A small sound classifier, trained from scratch.
Model: 1.66M parameters, log mel input, norm batchnorm, activation relu, depths [3, 4, 7, 3].
Data: trained on synthesised sound scenes: up to three everyday sounds over a background, 26041 training examples, 47.2 epochs.
Rows from block 11 of a small sound classifier, named by matrix and row number. Rows with one number belong to one channel. Each number is 128 + 24 x the weight over its row's rms, rounded and kept within 0 to 255. All counts start at 0.
After each channel's rows are labels from the 100 clips, of 14976, where the channel reaches its highest value: "responds to" is what is common among them. Only what is clearly more common there than usual is listed. The data: synthesised sound scenes: up to three everyday sounds over a background. In brackets: how many of the 100.
# convs0: first width-5 conv (model.blocks.11.convs.0.weight, 96x96x5, each kernel summed), inputs 48-95
# convs1: second width-5 conv (model.blocks.11.convs.1.weight, 96x96x5, transposed, each kernel summed), outputs 48-95

convs0.16 [ 77 169 141  87 120 141 125 104 163 120 124 138  90 137 104  92 137 161 169 139 108 127 126 146 126 108 133 141 154  89 133 137 142 105 169 181 137 130 151 118 127 133 115  85 107 118  98 133]
convs1.16 [140 100 159 149 160 110 126 149 153  99 143 134  88 154 135  78 204 109 135  98 130  54 122 114 121 122 111 117 165 153 109  79 135 116 159 125 137 130 141 118 139  97 148  82 127 118 124 114]
responds to: applause (89)

convs0.85 [ 97 187 172 108 143 147 146 131 114  99  91 132 138 138  98 112 104 118  88 116 138  93 112 115 116 102  92 127  98 153 114 159 101 106  75 111 127 153 130 126 125  89 160  93 117 184 102 118]
convs1.85 [154 104 102 120 151 144 197 120 164 110 117 131 159 125 110 112  89 104 115 124 144 136  92 133 165 176 134 122 118 111 120 146 134  94 122  92  96 117 144 160 103 144 101 168 129 166 105 152]
responds to: crickets (98)

convs0.46 [114 115 108 108 109 148 140 180 112 121 121 108 140  94 166 158 157 119 184 116 164 118 146 145  91 118 132 161  92 153 141 131 125 176  92 142 166 115 112 148  92 143 104 114 100 144 110 127]
convs1.46 [ 88 179 145 139  68 123 141 131 133 138 108 143 105 111 150 121 120 143 140 154 109 145 168 138 148 139 126 151 166 124 124 125 112 121 126 143 140  87 128 165 163 128 133 127 113 117 137  85]
responds to: door slam (80); first sound: door slam (57)

convs0.48 [ 69 136 195 145 136 120 134 126 154 116  99  87 110 147 139 132  84 129 130 163 132 123 143 133 140 166 170 125 129 100 135 113 111  91  82 111  96 118 151 133 149 121 131 155  89 125 105 122]
convs1.48 [135 138  96 118 115  82  89 168 132 127 132 202 156 168 141 116 108 134 135 124 161 163 103 140 131 160  97  94 154  98 133 118 117 102 106 137 113 145 161 112  77 116 169 169 113 116 142 122]
responds to: clock ticking (93); reverberation (65); text has "reverberant" (65)

convs0.17 [ 96 145 103 126 125 149  83 144 146 135 111 123 134 129 150 134 103 106 110 120 127 106  99 145 156  83 144 133 145 173 165 119  99 125 126 124  57  98 126 134 123 199 116 112  97 147 128  98]
convs1.17 [126 116 157 132 143  98 100 119 138 160 131 108  60 161 123 156 112 110 121 142 115 127 112 112  90 106  72  85 129 122 148 155 141 160 106  97 134 124 168 161 137 167 102 163 203 142 123 114]
responds to: car passing (54); first sound: car passing (36); crickets (33)

convs0.40 [171  98  88  89 111 102  92  99 124 140 157 220 115 151 144 128 120 158 143 115 149  74 135  89 119 148 158 104 158 129 120 123 102 161 135 122 163 148 162 112 171 138  91 134 151 123 121 103]
convs1.40 [109 149  77 128 130 194  90 137 169 134 108 138 111 137 126 132 143 121 125 113 151 181 118 124 146  93 104 128 123 139 157  98 101 105  94 100 141 141 106 143 132 125 147 109 147 106 144 123]
responds to: fire crackling (51); chatter (29)

convs0.3 [ 83 124 133 103 151 109 120 148 146 127 116 131 146  96 118  97  81 102 108 160 128 149 150 127 136 110 109 149 128 125 148 121 123 106 140 103 110 119 119 156 109 158 121 120 152 119 136  93]
convs1.3 [150 149 120  97 160 115 150 125 116 134 149  91 120  92 134 117 130  98 159  69 113 189 123 120 111 130  86 144 145 141 122 160 137 149 104  75 143 174 107 131 141 131 135 134 139 126  87 146]
responds to: car passing (31)

convs0.58 [145 106 131 136 103 153 144 100 132 183 104 152 126 120 139 138 137 189 127 102 134 133 124 131 111 129 118 113 123 115 128 118 187  78 167 117 128 154 130 113 117 162 163 111 127 134 144  72]
convs1.58 [159 114 112 160 152 187 116 173 127 101 172 140 134 140 141 161 148 102 162 151  76 127 155 141 102 128 117 147 111 103 127 129 124 109 177 118 130 121 161 132  96 134  81  94 133 142 106 119]
responds to: coughing (41); laser zap (31)

convs0.62 [121 112  76 125 145  88 120 106 123 142 165  92 125  94 119 101 152 119 127 103 158 145 162 108 119 125 114 146 195 139 126 114 115 121 150 144 144 110 138  41  93 133 106 127 132 117 116 172]
convs1.62 [130 160 106 111 119 157 128 134 122 127 117 153 120  99 141 132  73 184 125 126 123  89 112 119 178 116  69 141 142 111 149 138 115 102 134 106 110 153  89 187  81 130 161 132 153 131 135 161]
responds to: vacuum cleaner (62)

convs0.47 [141 110 110 152 137 144 133  95 112 172 123 109 167 155 111 133 139 105 160 100 106  97 145 113 101 139 119 163  83 117 128 145 148 164 135 107 136 115 134 176 118  94 115 127 118  91 158 143]
convs1.47 [114 184 123 134 124 122 122 122 124 105 148 140 141  99 105 154 119 140  92  89 184 124 146 159 100  75  94 125 105 177 115 146 124  96 176  93 174 142 157 112  95 128 142 122 112 134 117 138]
responds to: whoosh (80); first sound: whoosh (57); crickets (29)

convs0.2 [138 118 121 153 149 129 127 169 157 112 137 137 133 104  87 127 129 139 132 121 113 100  74 125 108 108 106 146 141 119  98 140 147 163 122 141 108 133 122 130 113 166 105 154 142 116 163 119]
convs1.2 [115 124 164 127  98  97 103 126 156 128 132 121  92 114 143 169 105 145 127 105 152 108 148 113 100 154 105 154  90 146 135 134 149 123  99 122 135 130 108 115  93 142 115  68 164 103 131 122]
responds to: wind (50)

convs0.49 [129 124 131 117 157 132 105 139 127 163 136 119  76 130 148 133 148 141 167 105 206  80 125 182 137 159 125 136 152 126 114 143 132 115 147 124 103 121 109 153  86 181  99 137 120 160 120 109]
convs1.49 [140 109 142 111 116 143  93  56 132 115 108 149 117 195 133 132 142 105 164 155 127  89 147  92 141 130 181 146 117 148 118 134 109 148 113 133 159  89 119  97  96 116  94  95 153 143 141  95]
responds to: stream (49); spray hiss (25)

convs0.15 [138 116 112  93 125 116 120 132 113 164 122  96 156 151 138 159 122 115 109 149  93 122 170 131 123 140 162  97 123 170 137 151 154 160 128 157 113 132  86  83 133 113  99 138 169 123  99 132]
convs1.15 [144 100  65 140 107  89  75 107 129  82 129 173  85 149 121 162 136 148 117 174 130  98 144 145  93  80 144  85 123 124 141  98 101 124 126 111 152 149 118 128 120 139 163 123 124 132 148 115]
responds to: ball bouncing (33); knocking (30)

convs0.38 [180 175 127 148 136 110 128 120 167 140 173 145 152 161 195 139 142 105  88 110 164 109 137 126 129 141 121 157 111 152 127 113 132 110 119 115 153 146 128  94 125 115 125 128 130 127 168 100]
convs1.38 [174 103 142  91 120 149 120 108  88 131 118 143 151  93 138 100  83 110 130  75  92 123 121 136 116 141 139 163 110 186 133 125  97 121  75 135 148 139 134 115 113 109 137 112 130 141 130  90]
responds to: coin spinning (80); first sound: coin spinning (58)

convs0.81 [125 158  86  65 127 108 111 130 131 117 130 111  97 119 111 134 117 141 148 139  98  83  46 154 143 107 153 137  96 110 121 125 106 102 181 112 137 142 159  95 131 151 134 171 140 140 163 117]
convs1.81 [139  84 111 133 153 113 125 117 101 124 115  96 156 107 151 108 131 119 143 129 111 121 128 102 146 182 126 127 131 124 155 104 136 107 174 101 124 138 122 166 120 143 107  83  94 135 106  82]
responds to: background: none (60); whoosh (29)

convs0.32 [107 135 108  54 137 126 132  46 150 105 122 109 141  98 114 156 101 147  98 131 146 151  79 116 119 139 124 120 146 126 124 100  85  75 168 112 107 140 143 175 139 136 132 137 121 155 128 101]
convs1.32 [119 152 153 141 127 154 118 112 115 168 112 126  79 153 138 113 138 169 145 159 142 148 143 103 121 159 113 148 112 140 132 132 106 128 131 155 144 144 136 174  58  92  71 132 159 120 151 131]
responds to: coughing (39); explosion (35); first sound: coughing (31); glass breaking (28)

convs0.57 [120 155  96 108 116 115 126  93 101 125 118 144 118  79 103 126 168 150 149 146  84 130 133 151 122 108 113 149 149 116 163 130 133 134 139 115 111 108 122 134 157 141 159 128 136 100 128 120]
convs1.57 [133 130 103 130 141 104 130 180 177 110 111 122 129  86 102  54 159 102 139  81 156 139 134 135 145 177  90 176 146 108 146 136  96 113 110 115 132 162 153 150 114 132 110 136 130 139 143 142]
responds to: background: none (59)

convs0.55 [153 156 108 149 159 148 133 150 124 130 146 149 163 117 147 174 174 120 129 146 131  95  91 141 107 113 113 130 119 157 171 148  72 155 135  73 105 168 145 136 161 121 152 163 164 102 138 150]
convs1.55 [147 120 142 116 160  91 135 119 136 145 114 127  69 156 135  93 178 118 128 119 106 126 118 149 157 157 133 136 137 161 102 118 102 115 114 120 100 117 109 143  88  94 120  66 112 103 144 147]
responds to: engine (97)

convs0.11 [126 136 137  74 117 102 108  99 111 102 142  93  99 129 154 106 187 151  96 129 109 114 113 138 114 133  86 190 143 156 120 125 124 105 115 132 140 132 138  77 115  91 157 126 112  98 128 130]
convs1.11 [ 91 118 134 137 167 116 117 166  59 190 110 125 203 118 152 126 145 111  94 131 146 132 115 148  84 121 123 133 158 137 114 115  85 101 157 121 140 119 129 121 140 134 121 110 169 147  97 122]
responds to: water drop (27)

convs0.41 [122 159 105 138 100 121 190  91 116 110  94 136  97 109 128 109 121  81 137 131 109 124 103 125  96  91 125 132 106  97 156 103 130  69 135 164 155 109 151 128 126 127 117 109 118 130 151 140]
convs1.41 [164 159 170 128 154  78 108  97 147 155 129 113 103 159 148 113 134 128 122 108 102  79 124 135 155 110 152 125 158 148 121 142 130 112 170 131 156 177 135 129 107 108 142  76 134 142 115 148]
responds to: typing (36); fire crackling (32)

convs0.1 [126  99 143 126 135 126 115 157 111 110 136  80 108 151 160 114 101 130  97  84 134 137 103 103 128 119 106  90  95 123 132 127 169 127 132 114 110  97 119 102  88 125 122 119 115 147 110 160]
convs1.1 [152 121 137 117  93  74 131 134 142 144 161 106 147 159 135 157 133 159 162 115 104 118 171 141 150  98 114 136 115 197 125 149 153 111 168 136 138 124 151 102 117 126 140 140 116 178 125 145]
responds to: background: none (51)

convs0.86 [122 136 107 100 164 167  80 134 128 109 120 105  86 125 150 131 160 127 154 125 156 124 118 103  98 118 117 155 135 145 147 147 144  96 165 130  92 124 171 154 142 101 141 165 119 112 148 122]
convs1.86 [124 159 109 117 102 142 186 130 130 109 131  63 120 125 134 122 121  88 112 126 105 138 133 108 158 111 167 149 192 123 177 132 129 130  85 143 151  94 162 123 115  76 126 133 108 173 130 180]
responds to: vacuum cleaner (53)

convs0.29 [116 115 115  92 141 160 138 175 151  95  89 157 141 113 132 136 137 120 164 131 160 144 103 135  87 115  99 119 122 137 114 168  96 113 140 146 108 125 169 180 133 141  82 102 131  95 130 147]
convs1.29 [116 168 134 138 118 171 100  80  77 136 146  63 121 113 173 155 125 112 110 170 154  89 139 101 107 145 105 133  97 123 124 166 170 144 115 126 130 134 129 127 145 125 120 109 144  87 107 115]
responds to: fire crackling (100)

convs0.37 [119 172 158 122 135 116 129 145  88 122 109 180 104 127 154 131 100 168 126 121 132 160 100  98 135 172 122 145  86 126 109 125 119 103 148 111 127 109 160 116 152 189 142 106 111 115 113 170]
convs1.37 [ 56 107  94 124 132 135 106 106 117 120 106 138 147  92 142 138 123 109 166 130 133 114 136 100 154 162 104 104  97 147 124 108 110 138 152 108 144 132  94 170 133 127 109 158 126 124 182 172]
responds to: stream (58); coughing (41); first sound: coughing (30); door slam (25)

convs0.43 [120 168 132 119 141 124 154 135 132 114 145 123  99 130  85 169 164 111 167 124 173 109 118 117  82 124 107 163 146 135 128 103 135 100 117 132  87 104 107 107  86 139 110 103 127 128 102 150]
convs1.43 [121 128 115 146 130 131 163  79 117 122 131 123 118 129 121 127 130 133 131 151 120 100 109 113 147 111 100 112 121 115 142 117 126 131 141 101 124 145 108 157 121 100 124 166 159 141 125 219]
responds to: crickets (65)

convs0.83 [108 140 140  81  96 137 132  96 110 133 133 146 118 155 134 113  91 115 126  97 107 133 149 140 165 110 125 112  68 118 144 139 142 111 144 159 107 105  93 119 102 129 153  94 161 109 178 119]
convs1.83 [118 101 131 137 115  87 148 125 153 109 121 111 106 142 126 114 115 119 117 128 105  50 117 129 142 110 165  65 176  98 128 110  87  99 171 143 117 124 165 161 140 138 123 107 150 155 148 149]
responds to: applause (69)

convs0.42 [102 139 153 123 166 131  70 107 116 110 125  98 118 132 124 185 147 142 106 162  95 162 124 131 137  97 119 113 172 140 142 119 123 151  99 139 152 139 113 125 113 123 125 115 123  63 112 145]
convs1.42 [133 114 110 145  95 107 161 155 158 149 131 147 123  96 142 171  63 110 115 112 131 119 127 182 152 126 150 114 131 127 118 106 110  94 180 113 131  87 117 142 161 144 140 117 128  85 142 150]
responds to: engine (70); clock ticking (25)

convs0.77 [108 197 135 107 131 116 165 120 136 152 122 172 116 161 135 105 122 162 140 109 111 146 157 129 127 119  88 156 152  98 125 134  92 126 143 113 118 176  98 142 141 131 115 115 133 148 151 134]
convs1.77 [127 118  90 163 109 110 168 154 130 111 163 151 139 125 113 158 159 123 144 131 146 141 151 178 143 128 175 153  88 124 116 136 128  79 131 141 121 133 100 192 133 127 151 143 137 158 119 155]
responds to: explosion (57); first sound: explosion (43); clock ticking (29)

convs0.76 [107 134 159 104 139 102 175 150 120 115 152  90 119  98 138 131 112 160 133 142  91 118  67 107 144 106 142 136 157 120 115 113 118 139 144 124 140 132 159 124 146 128 143 148 168 118 144 177]
convs1.76 [106 144 133 145 122 178 150 137  87 127 158  76 114 180 173 176 176 155  89 143 131 134 126 132 111  93 122 133 109 116 146 150 127 124 156 176 139 116 141 117 131 138 104 153 161 113 127 148]
responds to: fire crackling (34); typing (29)

convs0.61 [136 149 103 174 141 129 142 118 108 162 125 148 144 152 139 134 133 140 155 130 142  79 128 130 110  83 123  76 122 153 101 145 172 124 111 148 128 102 147 163 153 151 120  99 133 120 140 160]
convs1.61 [169  95 119 156 153 156 100 128 119 137 123 115 129 122  98 122 129 147 113 113 135 116 118  96  49 140 143 138 110 174 112 164 116 161 108 150 120 153 135 133  84 126 117 112 126  99 135 123]
responds to: door slam (57); background: none (46); first sound: door slam (36); explosion (28)

convs0.59 [131 105 151 136 112 152 115 103  92 161 139 137 131  90 130 142 162 192 164 126 138 171 143 116 173 136 149 125 154 126 138 103 148 144 169  90 124 116 142 103 152 149 123 155 127 102 173 122]
convs1.59 [105 128  92 154  74 124  99 148 109 104  85 138 147 102  81 136 147 106 116 137 151 135 179 122 137 174 128 114 121 107 117 142  65 107 111 144 145 117  98 104 159 163  96 136 121 128 107 137]
responds to: coughing (78); first sound: coughing (41)

convs0.79 [137  96 162 131 122  96 116 113 103 178 187 127 136 122 109 127 158 106  84 118 121 103 133 140 108 117  89 123 130 137  97 108 103 121 159 150  93  85 102 101  99 103 108 134 122 115 129 108]
convs1.79 [115 126 124 169  78  99  60 145 103 115 136 134 128 109 106 113  97 106 114  93 152  72 113 113 131 125 124 124 130 151 102 172 127 108  96 113 147  91  76 109 127 145 108 106 104 126 106  87]
responds to: fire crackling (27)

convs0.21 [146 142 145 121 141 125 136 171 124 143 103 148 160 191 145 147 169 113 122 116 144 164  99 144 115 146 165 119  81 125 154 141  96 113 129 154 105 177  98 167 154 135 125 121 133 111 137 163]
convs1.21 [133 125 100 138 166 136  87  83 138 132 116 149 108  72 121 146 156 145 101 124 135 141  92  90 126 140  77 115 138 120 100 154 108 139 123  93  79 147  75 140 132 117 129 130  94 136 117 136]
responds to: wind (34); stream (30)

convs0.5 [114 170 120 173 105 117 139 102 145 143  97 126 149 152 121 149 132  97 126 114 113 180 151 170 123 118 123 122 121 181 115 131 137 126 137 144 138  86 105 138 127  53 149 159 155 148 108 174]
convs1.5 [125 120  64  91 118 154  95 106 151 117 161  90 124 143 183 123 120 125  94 164 128 142 125 105  64  97 108 142 105 194 134 110 159 120 148 110 139 118 139  80 134 146 109 162 144 140 128 142]
responds to: door slam (31)

convs0.52 [121 132 157 172  92 167 128 116 153 133 116 125 133  97 146 117 120 112 109  89 116 128 116 118 115 107 120 126 114 118 153 133 158 120 122 124 107 107 126 123 138 164 108 141 141 113 150 133]
convs1.52 [109 139 106 104  77  73 119 108  95  96 141 162 132 141 127 178 134 130 110 113 130 155 166 137 112 124 145 128  77 160 100 138 136 112 183 137 178 160  88 141 123 153 113 120 153 168 109 164]
responds to: engine (81)

convs0.33 [150 121 127 123  76 126 127  72 165 130 114 139 126 109  59 134 133 129 159 115 120 199 147  88 155 177 100 114 132 126  94 130  82 170 111 153 116 115 112 104 118  93 125  93 150 118 126 112]
convs1.33 [120 201 129  91 123 121 135 140 134 116 161 151 114 102 127 120 128 147 139 136  87 140  98 147 118  97  93 107 155 120 133 104 101  96 139  89 131 130 158 125 117 137 128 139  81 112 124 176]
responds to: applause (44); vacuum cleaner (36)

convs0.84 [112 110 118 102 113 140 147 162 134 124  85 158 150 115 127 140 117 117  91 122 158 104 160 136 136  99 165 148 109 143  56 144 162 153 135 158 135 104 152  91 138 140 125 153 130 122 121 184]
convs1.84 [128  96 130 131  68  98  64 100 120  57 142 154 131  99 100 151  87 113 154 146 133 106 149 140 128 135 120 131 121 118 119 115 160 114 130 121 145 166 111 123 120 180 100 157 101 101 159 127]
responds to: helicopter (35)

convs0.45 [150 106 114 116 102  73 162  81 137 122 175 121 125 122 121 105 101  97 117 108  76 162 120 131 163 116 117 123 118 124 138 125 141 139  95 136 138 164 124 128 107 101 122  88 116 139 131 103]
convs1.45 [ 93 155 132 124 146 128 134 103  98 165 153 153 149 137 125 119 125 143  93 145 137 122 181 142 143 105 142 103 176 113  89 164  84  98 115 120 147 131 152 104 119 117  84 114 111 127 142 129]
responds to: crickets (56)

convs0.92 [128 117 153  81 163 134 117 167 123 104 111 149 169 134 130 108  87 111  92  94 141 172 123 129 174 158 130 112 114 161 111 136 104 105 139 117 136 137  97 117 137 195  95 124 143 144  86 166]
convs1.92 [ 94 104 138 119  97 156 127  71 137  93 127 156 110 113 113 133 114 118 138  87 150  98 128 115  75 149 112 121 142 176 126 124 110 146 127 101 148 105  83 129 100 151 119 111  86  99 172 146]
responds to: wind (34); explosion (32)

convs0.56 [111 123 131 129 151 147 144 147 110 142 143 135 137 136 171 151 120  67 112 124 158 157 136 120 115 139 116 130 118 100 106 116 137 143 136  97 118 113 133  96 134 129 118 130 104 108  99 150]
convs1.56 [110 140 139 130 117 131 140 119  83 150 171 118 122 120 150  79 132 168 107 130 116 157 149 142  95 129 153 175 133 126 114 136  63 134 146 125 145  91  84 126 141 144 127 110 106 141 212 131]
responds to: coin spinning (25)

convs0.9 [ 77 139 107 141 127 128 160 132 142 144 153 127 158 142 132 123 151 151 175 117 119 140 169 126 154 125 142 143 111 146 109 168 103 164 127 127 161 150 176 141 147 142 125 121  67 182 145 122]
convs1.9 [ 87 135 145 114 137 169 193 147 109 108  84  76  76 101 136 130 151 130 134 132 115 131 159  86 122 104 105 135 120  99 139 144 122 133 122 108 124  81 169 153 169 170 121 117 128 180 139 124]
responds to: water drop (57); background: none (49); first sound: water drop (32)

convs0.36 [164 119 128 142 115 116 127 121 139 176 166  88  91 150 122 110 130 102 140 151 123 117 116 116 111 182 143 139 113 119 136 138  88 107  86 150 150 149 155 123 116 190 126 121 168 110 163 162]
convs1.36 [141 151 125 109 148 133 124 158 139 150  90 153 134 194 143 192 124 146 156 115 116  99 105 109 127 135 124 105 132 132 148 104 139 109 116 144 129  90 125 149 101 190 166  95 101 129 106 102]
responds to: whoosh (58); background: none (47); first sound: whoosh (46)

convs0.94 [129  83 131 136 102 159 168 118  98  87  89  93 101 123  92  91 117 110 131 144  73  98 170 127 139 130 122 138 133 131  75  77 126 150 102 127 136 110 114 153 141 113 118 113 140 100 105 170]
convs1.94 [129 126 177 135 143  98 134 112 103 111 133 143  65 177 136 116 210 124 132 185 168 128 127 119  97 154 127 136 137 134 107 120 109 102 135 162 115 122 101 158 133 137 127 114  92 104 164 129]
responds to: stream (55)

convs0.75 [104 108 138 111 120 116 151 122 146 108 112 134 144 137  85 162 187 155 101 142 105 156 110 117  81 110  87 126 104 131 150 120 126 141 138 144 101 135 161  92 162 100 149 112  85 109 113 132]
convs1.75 [138 126 124 136  88  68 123 119 119 105 126 120 122  95 155 184 162 130 134 139 111 128 138 142  99 157 163 116  76 102  81 107  98 102 130 132 126  58 132 144 148 118 148 119 127  95 112 180]
responds to: engine (69)

convs0.14 [174 165 159 165 140 131 140 109 118 102 100 129 135 112  76 122 147 133 131 168 128 101 128 137 170 124 141 137 133 114  99 116 137  95  89 139 128 149 141 150 160  66 124 156 143 182 157 150]
convs1.14 [166  90  89 134  98 145 132 132 119  98 150 107 138 110 112 128 133 116 139 173  94 122 159 111 120 131 113 138 112  59 168 108 109  94 169 114 161 137 131 123 114 144 141 126 133 134 105 135]
responds to: whoosh (83); first sound: whoosh (58); background: none (57)

convs0.39 [139  88 144 101 107 136 116 167 115 132 131  97 109  87 155 120 101 131 114 166 131  78 118 161 124 115 124  87 153 108 156 111 120 126 125 136 115 122  98 115 107 196 150 104 143 108 165 148]
convs1.39 [122 158 125 153 128 115 178  74  87 137 132 106 114 117 120 125 144 104 125 153  94 142  95 126 113  98 109 116 106 125 127 112 108 139 115 114 156 122 154 147  85 105 116 171 112 162  73 156]
responds to: crickets (70)

convs0.67 [112  94 147 122 134 138 148 152 128 124  90 122 141 121 104 121 124 115 136 115  92 116 106 106 156 116 100 130 154 133 149 160  99 133 136 117 120 119 144 157 146 205 110 127 129 125 119 118]
convs1.67 [172 137 121  75 125 133 136 101 171 142 110 120 122 110 123  87  78 118 137  95 126 104 156 153 115 143 146 148 112 176 126 136 130 166 154 119 163 116 150 100  98 111 125 127 106 106 122 116]
responds to: explosion (38); car passing (35)

convs0.0 [131 121 129 158 149  98 154 144 149 120 114 122 122 127 139 131 124 143 138 129 134 162 170 166 141 146 130 139 125 136  89 128 158 149 154 109 165 121 115 141 175 115 107 138 139 156  92 135]
convs1.0 [138  97 141 119 164  99 130 110 161 101 154 110 143 124 107  76 117  94 131 129 144 156 166  73 109 116 117 139 123 179 149 152 163 116 120  66 161 139 122  82  93 143 170 147 125 135 161 129]
responds to: number of sounds: 3 (68); background: none (51); knocking (27)

convs0.6 [138 134 107 128 150 159  95 138 132 126 129 112 126  92 134 146 117  96  87  88 116 130 113 158 103 155 144 103 146 155 159 110 104 102 146 118 130 131 128 115 172 106  98 118 171 117 131 141]
convs1.6 [158 172 113 144 135 159 154 102 129 154  93 133 123 139 114 175 106 146 174 128 117 181 119 120 140 115 108 115 135 168 141  93 118 144 126 171 122 130 163 133  72 121 152 157 153 123 123 118]
responds to: typing (66)

convs0.25 [144 118 108 105 134 128 128 139 156 107 112 160  92 102  99  94 127  56 135 110 125 100 122  86  81 118 148  99 115 141  85 123 128 145 122 133 132 120 124 121  98 153 104 156 120 155 135 125]
convs1.25 [133 150 136 141 154 100 152  98 136 141 141 193 173 136 102  98 132 143 128 103 150 121 141 193 132 137  99 125 117 110  73 141 112 147 114 151 111 155 111 137  81 126  99 117 126 133 117 142]
responds to: door slam (60); rain (53); first sound: door slam (38)

convs0.93 [133 108 113 145 133 124 156 122 151 108 148  96 153 150 104 108 121 101 118 127 119 158 135 152 145 132  79  94  86 109 139  99 144 141 116 172 122 101  95 142 123 131 107 106 190 106 113 164]
convs1.93 [149 158 107 131 112 125 173 111  90 133 135 147 171 147  88  93  97 165 117 153 120 169 192 155 148  79  96 143 150  86 105 136 131  92 168 107 154 150 114 155 142 118  95 152  91 122 109 138]
responds to: water drop (29)

convs0.13 [114 104 137 169 119 139 110 121 181  77 168 132 130 186  84 112 106 149 125 154 109 129 189 136 106  84 101 140 139 164 168 168 145 143 124 124 123 109 143 150 126 114 163 111 145 157 108 164]
convs1.13 [122 118 112  83 152  75  83  97 114 148 152 112 107 139 121 128  71 107 118 116 137 116 169 103 133 116  93 155 111 134 112 152  71 130 156 114 118 136 123 162 133  86 107 120 121  96 150  89]
responds to: rain (30); crickets (25)

convs0.50 [138  93 113 144 157  95 106  99 110 142 140 148  95 160 123 150 139 150 148 148 133 130 116 130 139  99 134 121 138 135 108 128  70 169  95 103 131  97 144 108 154 132 163 108  69 153 138 104]
convs1.50 [136  93 119 139 135 105 121 117 139  87 114  90 115 123 140 138 105 108 134 131 109 105 102 147 140 118 112 168  83 131 114 115 107 158 127  74 124 115  94 148 114 130 126 101 124 177 162 139]
responds to: stream (30)

convs0.65 [128 127 144 122 117 141 149 102 144 113 121 121  86 123 126 151 161 179  98 155 122 114 110 126  96 139 119 166 131 103 141 135  94  75 145 116 151 142 152  86 101 174 170  90 145 114  87 100]
convs1.65 [133 178 117 123 110 115 160 110 149 154 118 136 135 137 144 132 134 113 124 142 116 146 118 147 115 135 151 152 134  96 126 151 130 137 178 120 153 126 136  75 129 128 101 150 131 136 129 254]
responds to: clock ticking (79); reverberation (75); text has "reverberant" (75)

convs0.90 [109 121 167 149 167 162 117  57 145 137  93 111 142 172 109 133 144 121  99 121 134 162 113 134 192 129 147 155 109 142 155 120 139  88 148 169 122 130 164 119  93 108 133 113 171 141 127 120]
convs1.90 [112 105  96  98 122 161  85 163 152  98 127 130  90 124 114 115 126 135 133 120 132 146 128 143 109 134 114 162 118 110 111 117 104 146 159  62 129 142 160 119 148 111 130 151 101 114 117 128]
responds to: whoosh (51); background: none (46); first sound: whoosh (32); sawing (28)

convs0.78 [164 114 140 120 167  96 153 131 172 140 104  93 105 110 152 139  92 110 115 147 154  97 136 135 120 160 106  89 134 167 138 150 122 125 131 127 160 132 146 102 100 177 124 123 144 138 166 145]
convs1.78 [150 146 115 127 142 115 113 104 150 122  84 162 157 183 120 124 181 129 135 139 145 140 155 139 136  85 136 132 119 146  82 159 117  84 128 171 133 103  83 144 101 129 126 113 103 142 112 102]
responds to: helicopter (39)

convs0.91 [164 131 142 162 136 140 128  66 153 136 189 125 117 113 132 151 138 106 136 133 156 128 129 119 149 132 167 128 141 137 128 100 184 117 103 160 135 114 112 167 165 131  85 120 136 189 160 121]
convs1.91 [150 110 140 112 173 136 137 126  95  70 123 136  97 171 167 155 122 109  85 155 103 114 175 102 111 123 124 129 141 130 144 142 144 156 140 125 133 164 123 132  85 134 100 161 143 117 109 142]
responds to: water drop (41); first sound: water drop (32)